Weights of a small image classifier: widths [96, 192, 384].
Rows from block 7 of a small image classifier, named by matrix and row number. Rows with one number within an expert belong to one neuron, the router's apart. Each number is 128 + 32 x the weight over its row's rms, rounded and kept within 0 to 255. All counts start at 0. After the name is the row's rms in percent of the matrix's.
Before each expert's rows are labels from the 100 images, of 14976, where the router gives the expert most weight on average: "responds to" is what is common among them; "lies over" is the class under the peak. Only what is clearly more common there than usual is listed. The data: simulated fluorescence microscopy of cells.
# router: router (model.blocks.7.mlp.router.weight, 4x192, trained with AdamW), inputs 0-95
# up: expert up (model.blocks.7.mlp.up, 4x48x192), inputs 0-95
# down: expert down (model.blocks.7.mlp.down, 4x192x48, transposed), outputs 0-95

# expert 0
responds to: fibres
lies over: cytoplasm
router.0 087 [ 47 184 131 123 114 154 155 165 129 100 140 110 112 137 118 102 123 110 116 177 123 169 133 168  77 144 182 128 138 111 150 136  93 133 201 148 150 173 126  93 159 126  86 161 126 120 122  72 113 146 173 170 130 122  86 171 140 117 110 123 157 112 151 138  87 148 101 114 119 180 148 133 128 167  94 141  48 135  98 121 113 113 125 108 164 112 142 177  86 153 110 184  91 146 156 141]
up.9 107 [168 133 101  76 122 130 135 116 113 143 140 104  98 142 172 105  90 123 150 182 102  66 150 171 112  73 147  87  98 134 119 133 133 103  85 103 178  82 104 159 124 105 115 110 129 128 111 139 151  91 122 126 186 142 125 142 143 153 148 173 137 162 123 109  94 145 109  73  88  65 142 141 122 134 107 168  89 166 233  81  92 152 169  73 144 147 147 168 151  76 133  59 100 117 145 192]
down.9 105 [186 109 120 185 146 141 147 110  85 121 174 114 168  94 143 189 139 145 138 131 111 128 118 123 166 140  48 173 115 131 132 152 154 122  83 137  72 128 181 137 150 122 149 102 177 110  67 127 112 107 147 126 135 111 160 116 134 135 118 100 119 136 158 126 166 199  68 121 169  89 162  94 101  60  90 126 131 134  90 106  93 140 101 114 101 126 103  93 106  79 127 122 110 119 126  80]
up.10 098 [178 108 107 118 118 148 117  96 137 139 149 157 147 115  98  99 140 151 123 163 128 118  57 131 136 127 113 151  73 100 153 165 147 175 101 111 157 148  98  81  89 114  76 122 138 121 113 106  71 113 132 136 107  93 100 125 140 169  98 124 157 161 148 123 120 107  98 110 131  91 153  89 156 148 107 110 148 103 121 120 106 105 129 150 171 177 196  99 214 102 132 109 111 106 104 195]
down.10 095 [139 128 152  86 180 115 121 134  77 142 121 101 170  85 139 108 140 131 159 134 137 176 146 148  92 146 173 124 117 149 113 162 132 195 123 121  74 148 123 157  81 143 128  42 135 127 126 154 150 172 110  75 132 122 112 106 166 156  73 145  98 104 119  85 170 166 110 110 127 132 176 164  49 104 122 133 186 189 179  95  97 169  96 144  81 143 130 175 125 135 130 120 103 153  87  82]
up.11 091 [160 159 141  85 102 166 106 140  83 112 100  96 100 210 154 152 167  99 152 139 114 107 134 155 111 107 160 127 144 172 111 145 121 121 149  52 141 170 144 179  91 141 125 131 158 113 124 155 140  57 144 115 144  65 133 103 144 119 100 147 215 105  68  93  95 151 103 122 167 167  99 154  95 139 139 147 117 153 103 137 185 169 142 176 143  73 125 108 104 117 170 135  85  95  79 147]
down.11 096 [ 89 145 159 173 157 163 147  97 187 163 101 155  54  31 152 160 137 174  95 131 111 104 137 114 208  63 143  50 142  68 129  82 131 158 135 169 122 130 104  58 122 159 169 129 123 132 130  78 120 143 148 157 114 155 160  96 106 128 124 156  80 127 140  99 137 157 156 144 127 135 124 110 128  92  95 144 145 152 105 153 104 130  84 152  78 102 142 105 198 107 116 157 136 110 151 155]

# expert 1
responds to: ring around the nucleus; crowded; cells: ten or more
lies over: nucleus
router.1 110 [167 124 121 104  38 145 134  86 103  93 150 172  99 149  75 126 101 137 111 127 100 137 134  93 133 109  69 173  83 147 165 105 172 161 152  69 106 128 142 184 134 140 135  88 130  38 124 151 170 161  79 132 104 114 135 132  73 126 150 140 121 126 151 110 137 123 119 102 126 138 137  61 180  83 143 120 200 165 162 143  98 109  96 127 151 132 106  80 186 163 184 152 110  87 135 103]
up.9 102 [148  73 165 130 103 189 159 160 129 159 125 151 128 127 151 131 166 150 124 146 137  74 161 155 118 129 111  90  87 111 145 165 155 179 140 141 122 146 161  70 124 149  79 197 153 180 151 118 119 133  87 141 152  93  82 139 124 134 161  91 113 109 114 129 173 132 117 116 156 130 106 179 178 124 135 114 119 107 140 106 157 175 116 149  64  74  89 148 129 110  68 103 101 140  81 139]
down.9 095 [104 103 136  68 135 145 137  98  77  94 126 119 147 135  59  89 152 176 146 144 163 159 139 170  87 136 104  97 136  62 150 121 129 114 146  90 136 142 119 107 115  86 169  99 121 134 109 142 190 136 104 197 137 117 206 166 127 154 151 108 168 130 148 106 101 142 120  80 102 123  90 158 190 140 156 104 147 142 195 122 176  91 145 120 165 155  85 141  81 101  88 155 121 102 145 121]
up.10 109 [132 124 113 130 172  70 108 139  93 121 155 126 121  81  51 152 179 120 184  76 185 136 111 128 122 123 107 167 109 165 120 116  99 138 107 104 114 149 110 157 150 124 109 123 162 219 126 148 125 119 145 123 161  35 105  63 117 165 130 110 124 142 159 100 108 151 140 183 175 158 122 158 105 128 110 142 180 149  52 106 217 169 108 120  99 126 112 100 145 167 113 112 162 139 149 144]
down.10 104 [121  94 203 114  59 129 171 124 143 151  97  95  77 165 185 113 120 116  66 101 102 170 185 110 122 160 141  46  83 140 117 152 128 146 169 138 109 122 158 144 135 146 174 120 125  47 118 116 114 102 138  96 106 121 158 133 100 137 112 128 128 138 100 113 116 116 133 108 168  99 113 123 119 140 127 163  71 127 150 138  71 153 152 194 161 116 160 164 124 110 158 133 115  84 184 139]
up.11 097 [210 133  93 141 136 148 148 116 122 161  85 132 142 125 123 176 164 151 190 205  81 167 121 110 173 119 130 164 160 129 160 139 133 103 104 101 112 141 121  79  76 158 120  99 159 125 140 136 139 169 159 120 149 151  76 115 117 237  93 153 132 150 119 150 110  62 146 162 128 142 137 194 107  99 119 128 171 110 185 165 123  83 146 158 142 131 129  80 116  90 126 153 127 128  89 129]
down.11 095 [131 103 112 109 156 150 201 146 119 136 109 127 129 174 186 126 128 100 115 187 150 125 132 102 121 172 159 118 116 116 144 155 116 133  69 132 145 129 127 171 102 109 142 130 132 172 107 113 168 165  89 160  92 108  69 168 116 128 100 179 173 117 127 121 168  92 122  64 160 108 110 148  91 126  91 137 132 101 165  89  69 122 153 145 112 255  96 135 159 118 111 140 137 112  83 134]

# expert 3
responds to: fragmented nuclei; crowded; cells: ten or more
lies over: cytoplasm
router.3 098 [184 125 113 153  85 114 104 160 155 151 144 153 163 114 163  87 169 123  95 137 123 124 190 149 139  81  94  91 139 124 127  90 214  90  55 171 179 177 169 102  80 152 105 125  75 153 128  91 132 163 134 148 156 169 137 173 135  90 149 133 157 122  67 140 138 120 135 117 101 108  76 136  81 111 205 190 119 160  84 116 149 133 108 113 123  97 132  60 127  90 131 118 183 137 120 207]
up.9 105 [147 146 148 152 146 131 117  98 130 168  68 132  71 154 161  83 141 127 119 129  84 141 103 150 108 167 140 103 174 186 125 122 116  61 159 177 110 164  87 158 159 135 156  90 115 198 129  66 113 114 122 150  70 132  94 139 130 145 120 126 108  83 127 114 123 168 136  88 155 133 100 111 114 136 181 130 142 113 180 159  70 135 117 144 143 178 144 144  70  86 105  88  92 147 166 106]
down.9 095 [120 165 143  80 127 157 107  90  95 124 128  77 103 165 154 138  68 105  77 113 191 103 126  96  72 175 132  97 155 131 139 107 123 162  90 184 136 177 177 192 187  80 106 143 159 110 158 175 118 108  96 124 152  95 175 150 142  39 157 114 201 128 162 132  86  94 124 141 169  95 118 183 136 101 107 130 127 140 133 127  92 133 163 135 125 116  92 106 185 142 176 145 131  93 138  69]
up.10 096 [155 155 124 152 157 133 132 157 152 160 197  99 108 151 116 161 112  98  99 123 128 157 113 121  99 157 117 151 144 106 117  96 138 101 132  73 142 207 106 133 132 105 125 157 147 120 143  70 131 159 105 175  99 143  88  87 127 177 143 122  73  90 106 100 132  85 116 105 113 151 183 144 133 181 146 122 197 137 184 168 159 113  86 157 127 150 132 121 173 144 105 176 137 158  75 140]
down.10 094 [237 129  56 129 112 139 113 131 146 106 127 105 184 108  81 164 179 103 119 103 109  70 178 124 113 130 116  75 129 134 135 167 199 147 133 126 169 128 150 146 110 117  91 154  76 101 134  96 140 164 135  29 131 123 128 116  93 114  81  70 144 125 164  94 140 100 182 196 122 143 136 151 126  56 186  87  74 128 158 190 125 102 169 142 112 107 151 128 105 149 176  98 108 153  94  91]
up.11 098 [189 169 130 101 234 118 143 186 157 146 159 164 124 147 142 157  77 158 100 139 117 112 100 120 138 138 113 149  83 132 134 129 129 150 126 174 139  91 102 118 131  83  97 154 111 114  91 116 124  84 117 198 128 124  84 134 155 147 112 155 107 110  98 122 142 148 112 121 151 106  99 178 104 171 156 130 177 187 156 130 119 133 145 103 156 177 120 189 108 136 175 119  81  98 153 125]
down.11 092 [121 108 166 111  79 123 100 156 149 125 113 130  69 173 109 150 128 145 121  91  84  98 153 100  62 104 149 114  92  70 160 123 143  84 158 102 133  84 186  78 123  82 125  89 127  99 142 120 102  97 138 122 148 138 145 135 145 180 178 127 111 210 139 161 155 118  93 155 163  77 114 133 137 150 126 138 131  68 128 114 148 155 161 143 126 161 129 106 121 136 185 138 164 123 181 138]